From a checkpoint of a small sound classifier: depths [2, 5, 2].
Rows from block 4, named by matrix and row number. Rows with one number belong to one channel. Each number is 128 + 32 x the weight over its row's rms, rounded and kept within 0 to 255. All counts start at 0. Numbers have three digits each. After the name is the row's rms in percent of the matrix's.
# convs0: first width-9 conv (model.blocks.4.convs.0.weight, 160x160x9), inputs 88-95, a 9 kernel for each
# convs1: second width-9 conv (model.blocks.4.convs.1.weight, 160x160x9, transposed), outputs 88-95, a 9 kernel for each
convs0.59 100:097094140167148065089147124107137140131116146155133151111110117128130118104094083123101100153202185134095080128094076117171144100109110138157153143128129144146144150145099112171173161154147162181195176129098083053059
convs1.59 108:131120140132136120134114095088102112130139133089079111106124122149126125109090100127097118174191143145156116151148098096124103112111109155179161135130122122104084156150166198188141164174147119123119119110103101109112
convs0.60 097:093067065115121110144161134161153144127169160098075064130129118105105127115099077148149135114140131100102130171178150161194120083127149111140156149107104125158175145135128133160138115101118136132116100119116117123113
convs1.60 110:163174166134121120100082085174158124142181184134089053119144153157154111129162187145177212186136126111090115152172173178168166170179204128131162165160155138116115120141139124083074087109119138160166139154157139103083
convs0.61 107:153133118051035082098089131118121138164122061040091106124126122126115109107104096135165142135152151116121142161138134097085090075081067147149145140121121124132112119124113111093100094094105073134174168117106119099080
convs1.61 089:099099135172171141119140120162144118110117102117118113121117116127144157140111105129142100070008025091165180164188173163142171145117110134131127136125113119124164149116127096093104117111130247212154170162164162159171
convs0.62 094:090120134118166232203181194126123118109127121128171200158160166144134131122111110157142144140130115120126134139135111084140183171170176148131114101108135155158158105098095091111122118124130122110133155152148149125103
convs1.62 101:203165138154163164153141141204175116065076092095103096112107105136154167127089082057069094095098094114151178160151151179196217234227224110099085088098123116114082117129106113121113103107099195192162118105096089094087
convs0.63 106:135124092119143127116138141145137146122123099095093091117110132149153147132112112117122148144134112102078073149138142147108093123130120119113111116125133141151150086093098104107117128138141076099162179167130119120143
convs1.63 105:114108137166202185153104075098108128151155148121105085143154132119093086060064065114095072069077102119116072110125138143131127115108130078093129139145161175173187156124098099112142141131115117083060084122131126101093
convs0.64 098:115097122152180107142159196179161154128095115094116094167166166153124102098098119135113126091076108105100101112111158166129126157162139149184177158147150144101065109102130110079110121124099097102119088050079105176202
convs1.64 101:162195160131127145114118124096124111102088111132130116130085092085103144191207195126146152148130132142155187143151131144127118113123129105089088098094112109100098107101085100113140145138166115125133115124123123121096
convs0.65 101:190133105088100132150136114128109099127140128124113138114124122107107123133114091104122124111125134153103091125111128098081097119120082079098127126116114111113141063080114160177175133099086178147105075086108123138181
convs1.65 103:112117120149198200179158134137144123120130176151102063156127167135144105151132158124126116104135137120130146100104133138134133131114123162154126113107123108089110074106112076098096119134108136136136124112130102109089
convs0.66 095:128126154178181172180154111139142152144125138157188186165148154166169160154155153118120128138146134104127171130135132127132097102154168094140152127108096082109139124122132131135108096104130138125119109086088110129092
convs1.66 089:195175154145128121134139147070084117146173166149118095078107123115114101109116113168169145121113132148167198062046060090093092090111128133159150137122148181198203115110083107102086081073051072085090112127130146139157
convs0.67 099:137128127163157130112105102125137137141139119125137145145121097092087091093100108161150145141162162129131116096099100139151142155195192131126134158177179156130131103120136131152176185167127179129133142143112087120164
convs1.67 102:101122132136158173176158155128142136118098078087122192148129140166174175135129128132091107118130127121110109184149132130144155183168155119136128101085084111130185118106066073107135140141113021076097104113122135147151
convs0.68 100:108107130157180183169123074142194183152160127082096105179171149122118115124137142173130103099092110107129129152135116088077085089091114155135143134128126131118097187191209180123080061045052148150152121095074071060051
convs1.68 098:191171138118119108096120146116127118118171209198157131087104106128142160163205196080105116106104089098098104152147152157160166147131147100130170175153129103081062120146153152134131117130129124163172166151142138133136
convs0.69 099:174147107107162129108124112115165146157135139125080088103104091097101101083074063093082094096142136088081096090053066102122097088093103134138107087100117123126112165161143118114121140149151142109123144133116137190194
convs1.69 098:119132137128137150157155149147152133157132140106106080095174230221182148110111122071084106125141134163173168072077078082087100115102115127140137128136147143118097093083085104082115157157180120137122100115122124109093
convs0.70 100:196210158127193225155113134205204150146131096134149142110106097096090113128118114145144174173149163150119079129139127122106109149141096116114145163162139142150148126115105102094084080066058071081114146140149150129084
convs1.70 099:125158181206227189136124114154139139157150115081050041221201144108098087112130169080115143144142127123116104081080101128129123095108103087120130139153177176161127134111106126161170162144147118143142159157149125137154
convs0.71 106:243184187166147109119137149137170147129138128119120110108105117134134140135152158087105103097128131134118091087103121138111081080094100153141139138141115104119138142128117125132149155165158142163164152125132149153151
convs1.71 103:110130125121121149169198219126130132134124153201255255211198173170188197195161156104100105114097110130146145105124128131127124141132138119101097107132146151148139138144123109111110099077052120121135122130130141142126
convs0.72 100:140125125110089085116127141130140112108108062079124110150155148134122114115110113100150165192192161141127100151157152150155104082087091103097102103128147157140123078089096110116144149144137180117086086095117120110117
convs1.72 103:165148132137130128122128129100090110137144159202209189125154170156139110087077058098107109088108152164138137095104116116111113112124139105090081089112147159189185179155127125161158121102099166149141144123115100109102
convs0.73 090:098069069126110116110147177114098144166132135118145154130111093107126136129120091132146130135126111119154165158153122118087085111172219159154163166147133129108105121137145159187172121117110125150155148131113106129138
convs1.73 086:244216173127100106136162177107096063101115143162175157161172181162138144150137142139162174174154141133127120103111130135125121112132162109138154155146121130137154198195170143156215228204197099103114133119105090081058
convs0.74 093:105095116164230236179087054131167206154149144154152164117113126139157155137125118153147133116112155170145157125100058053060091108134145115130128125119102103103126084100103126149197212193149093094142167139077046112165
convs1.74 098:107137113095096089075054074086114141132109130172210209044089110102103115130135194103139119115125132123109123086103112126116117095058062064078103132153156142119103108144159172161127108096093101142167173154109112121117
convs0.75 100:115096120121112099176230141192178197111111137170137146175203193168148122109113119135143169151153121105136157130150132087076064124162145113107112111091098093099123191158080046092132182189153156154141129108124136149162
convs1.75 092:159158143090074074100118117144100121133180152149136119083044060084122170213208177142170139126115099115129130168180159141124146123133095074090129147157160162138101207171201172172142195180208128138133142124124125143096
convs0.76 104:140144131144179175130115123095103119149175144178177126123156163161139128121125110115119126141143128127119110050077107144188182118070084145117101099119130134150179170159120111135153142122116150119110104073058106128134
convs1.76 094:165196195183160115074072100126132149181140121119108124085091091109119135120161142079112088095128133132105087079091121134130110108135134112128146150125118128157142080109126092096132147135094126139131122130128114094087
convs0.77 101:101123108060110145135115106105141111121182156148150111131142130103106110128143148108118127110106095100110123083128138173201176114051034103111152161157179191179192085127132137145132143167140140132140141122112112089074
convs1.77 100:151147143131116102113100084124162126158159176092082114064073074090115105089060058130106143176153126121139124105069041074111097117118146135152134126127144124159150131094074138156154161145127141135128141173181126090071
convs0.78 096:182159141156163140106106082151153132139120096087093123171149143136124104092086090107127119118114149182184130090088087092130156149127110234194173132117105103091107068088102110121117113114130135129113106096095106125133
convs1.78 111:090096120121132126139142164121135148152150125097069054112111105106112139166177200056084119135135126128113097126122133131134111108092078147142140136115076024000000126123121117117137145140123108113108097094095104158202
convs0.79 094:077124098085062078130133119100091105116090094131132128073101107117100092116119114187168155131095090075048044155153144129113132133128110139141136128135131124136140103115117111114125142159172117132127135162189193144083
convs1.79 096:158150168168161138117115127124116126136143128105097095138134145140140142158174168108110114125144144130126119131122135143156156148116092204183160140104091077076063134131148148140130121114120138132133114130142166164184
convs0.80 099:085103104116119113145165096106131128130166168151136155077074089093094089098094075082122145132118104100117121141115100102098107156180158108113123113106097116128141154145137125091089149189183098111129139131115124156159
convs1.80 111:122127125124113109108101120062110129118127119133128082061079097107113138134133119145127131127135128150133147088118133141111118147152136126090087108112106130161176157152133133137157183167161086109111121153144119116129
convs0.81 100:166203190067011073152117081112149165116151156112091078112097086086104114117122115119093106120120118123122120162178187164137091119120120118133140135127117111119125166153119114120087103127158056061082121156188217208197
convs1.81 105:078094123175170171170159125072099108111140138143148138142156157140126128155178196186191140150147124099075082076120122122130119105126137094112121132132141138151156093091098098110112123124100143134147142142134115101101
convs0.82 095:141130134135172119092082056085077072101125150117098127137142136134135115116114119119106101096101110130150174096059063107140130127136124104109116122136141126126133131125124122105114137143143109109118129120091082058048
convs1.82 104:153174167134098093086104134155152155158161171144128140103116111115121107115117117142117101102123122145145157161143110097107111113120111168138118109116119131133138121120122109100099096107104100127131129123124131139144
convs0.83 097:135146147110096086096138184136128139151130105143145148144133119104108108126123125163154114096084093108111108152151133129105135183201182103112115116109110129151162143141141137131129124137141140189176169131125121112123
convs1.83 097:081101114127141146113076045126106091094078089119149158206167127108102103106083075051101151155137130127128153106085082077088067084120149048078094102104106103109114086107129129153162165150133103112129123118123148155172
convs0.84 097:139182170128108172199150128144168199161137127125121113108105102109129136138135130063093124096092143208198178064108089073088144145089035124135136128121142167200206200143104094112141133117120084089091120134115100131185
convs1.84 097:111108101104119101089128167114077077100122160164186171079108115122133157164144092107110096101116137147125121135136148125121162172162165154147139123111104112107094104129146157188162129139146185145126106103079083076087
convs0.85 098:072088125212227202175125098104117128104117139178208205098081087101097109111126150169167164145143126114129161136124123145143136135145188117122118116118114116121110146154136128114116113127147096068071118155162160170186
convs1.85 101:177192211184148099062064092136154170122072077109118122148067041062091099125138140134095099101107114117135154114121142158152159161170176150158161159145133114120150102107116141144142147130119167166158138146147150158164
convs0.86 104:077089102096116139154147124071096137137125106119104101142125126123134143142139133107137136127118106089103097100122117124114112137150127129129120135159170155125108104123118121125123143165171165141124134139112084064055
convs1.86 108:088095101129136112106133138132142161163148132152178159123132110110110113105097114140143137138132125143161165128123136140130119124123133132130117125137159158135098113146136129114132159166145172171136110109095091070061
convs0.87 098:131154144133151129126144136162147124156107098110120141104118120116130149180183155114107121121126118098086095120109118137157150099054067098099136159145134133133104136119126103092140167167120134132134097112164176157129
convs1.87 089:120120087081083075076106133149142114117118095080116118200197197173133132128135115060101144141125103107112092162137139162152121114126130109130131124120123128138165107136163143155123123138148143114105106120147177219204
convs0.88 102:146147141137139085053061081152135123111097120127096081094109130134144151155151144123124121116109127146137129153139162175154156144133132117122134128116116123119114123119127098086109146155154186145125124130153170173166
convs1.88 116:042068090116134163171156151096122119116109124147177198062086097117122148166179184101111136179193151101087093132142144119110117130161161175151133114115136158169172068114127129115121114122142156132120113121110080064033
convs0.89 097:103129137048136126095107105108096079108129132124131138129120131130136160177176155134124090078084096108104107096143172135156173117079074130145141140112091120156170019111104071104145158161128116114095093051057089133108
convs1.89 097:133136139119130128134136157153144174203226214175135056111138120141098106114111145129103129130160115143154142135117121119101078151129125097117121118109089129168244128147125170146191231202173137162112088116109125139137
convs0.90 102:172176166196201140041087077134148183165153099111121146132140153129101074084113141156145140151162133127124124104119109153180108063076094116123129123128138137118112176186153102081085114111089102097092100092118137145155
convs1.90 096:185252255216173137136115126110107090112095065094151173102112114130158172182204193132134128130130126112071068147137146122160148154136146161148142125142121136133144145147131132134138123111109112102103138146145128127117
convs0.91 098:105085069087165188131085105153141147199185142098119167147134125118113122120134132160182218210216192167165116123152150103092084097099126133139134131121105107114121096171173150148134148176169105129099059071053032015106
convs1.91 094:165198173144133121101108116116114112114113135154113082132124131131158137145104104066082071069075073076077091150139145148130111110111110120118096101106124151156162117102102091107103089103116202142118108107133162174146
convs0.92 098:131151134135159151132117100086110110137147153158149153088076095120132121102088097112124128138110085068087114145128120113116130133108145143126105094107121132129131094107121127115112128143175244185163161149102083109132
convs1.92 104:144143125129134128126120103093124101100102124135129127133167153136123125135145156126123105094134137128128149069088106116126154184203220173154138121117118128131124174160141136133117109110125169149140127140135129117103
convs0.93 094:133146100046066092142151128112120138171171173173205183132146148145137133134124109093100120133140097079085098083090107138177181181199216138138131138146144127135152105089102110124122146153159162135122121120108111099066
convs1.93 095:104094105115130119107116136131130130135125119125118116086096097107118129120123130087107113108129122113120138075094113106107105115142161103125135141139142125113089097099086089069053057053056143136125112087079086082083
convs0.94 103:096133178176119083119107078103101127117123114116114121114108123142142145132122113138125113113102081094109145088102104109102099082105137121120119115108116119120122137145134133131131120104106223182136137129133128131154
convs1.94 100:145157159146117086070086118153161125141154191149130104119101121111108090091072077105091114131160162168217245181165157138124107101089097163147141139146144145170189166152147137154148142136125095090095103116112113135141
convs0.95 102:146128127126147175153125124113126114127185167177125114129119116129150152128117134157154143129122134142141142108109124168194170125099107132117125125134165172134118134120105101132134132123133053037074124110075104210255
convs1.95 106:146120107093096127168165168140158127141107096100118128082064081110158114110116131046069077095116115138146170167154123112095117133130106163140100088090106125155155077094106135119106105125144133120107117151152122109106
convs0.96 097:053083069082098105113113137066081062076098119162126129099094112123137123100092106141132132139162190176159181093138130105102162172178200112112112123131163151149128089093117113120119098091112074063097117127094073086142
convs1.96 096:133121110115130128128118119088114127137125138154153162130134131141140132108110103108094083070104127161144106124072057068103111115129150139166166158145131134118118094118118123123130125125120154155155149166180174125101
convs0.97 101:163111118141131102100162185146150139129128125155169167144140140152149141122099097146163151128111120147152170148140170192195154127123164195167139119098105119120116118119108103102122166143131177147130107114120121091082
convs1.97 104:164179127115126144121084058141129133158138128112111106104119134117112094106124140103121121117129108102098093156138122142137126109138148161166168163154148139141162109160182170146108105119153142170151124110112088035000
convs0.98 099:117132100086117148133104106144153124116123142157189196136139154159170142135150157111109111107110118100110129036062106110091104109097080164129136151128098113127141105131132140134125135143134099094098102090080095085075
convs1.98 096:109099103108115128147130090172201187163123109096058031100078047068083095087067103167137136147140134109094072159134127110123106108088091196182168141123081037019013094093105122115134156167155051058082083087109136157170
convs0.99 102:192204141133120079072090106129123132115106090087127164149150152149149146135122109131108096090111162183196203158093095093076090112140144089082101121129138161163173090120147144134117118136145130130112075088125185210225
convs1.99 105:141137129130142161149142114177192165165136139109119120197180181170150103086085088056076093101114140157153125101117111130123123122131109168156151162165152137125094153141138145128130124153144074108116110126123114098062
convs0.100 103:115102129147126134110118104152147162172158135121121108066061080110139158169175177160136115125125117103095078174108106129138131119084086170179173160150128105105095088112147152138139143130115095087116104096112143158170
convs1.100 114:143138149134099093108103112113128142132114083099130155255217203135115065070081106145147146163169167151129108157149141167172183163154145157154134115082109126128126129121119111113125136136142207196175143144126107095068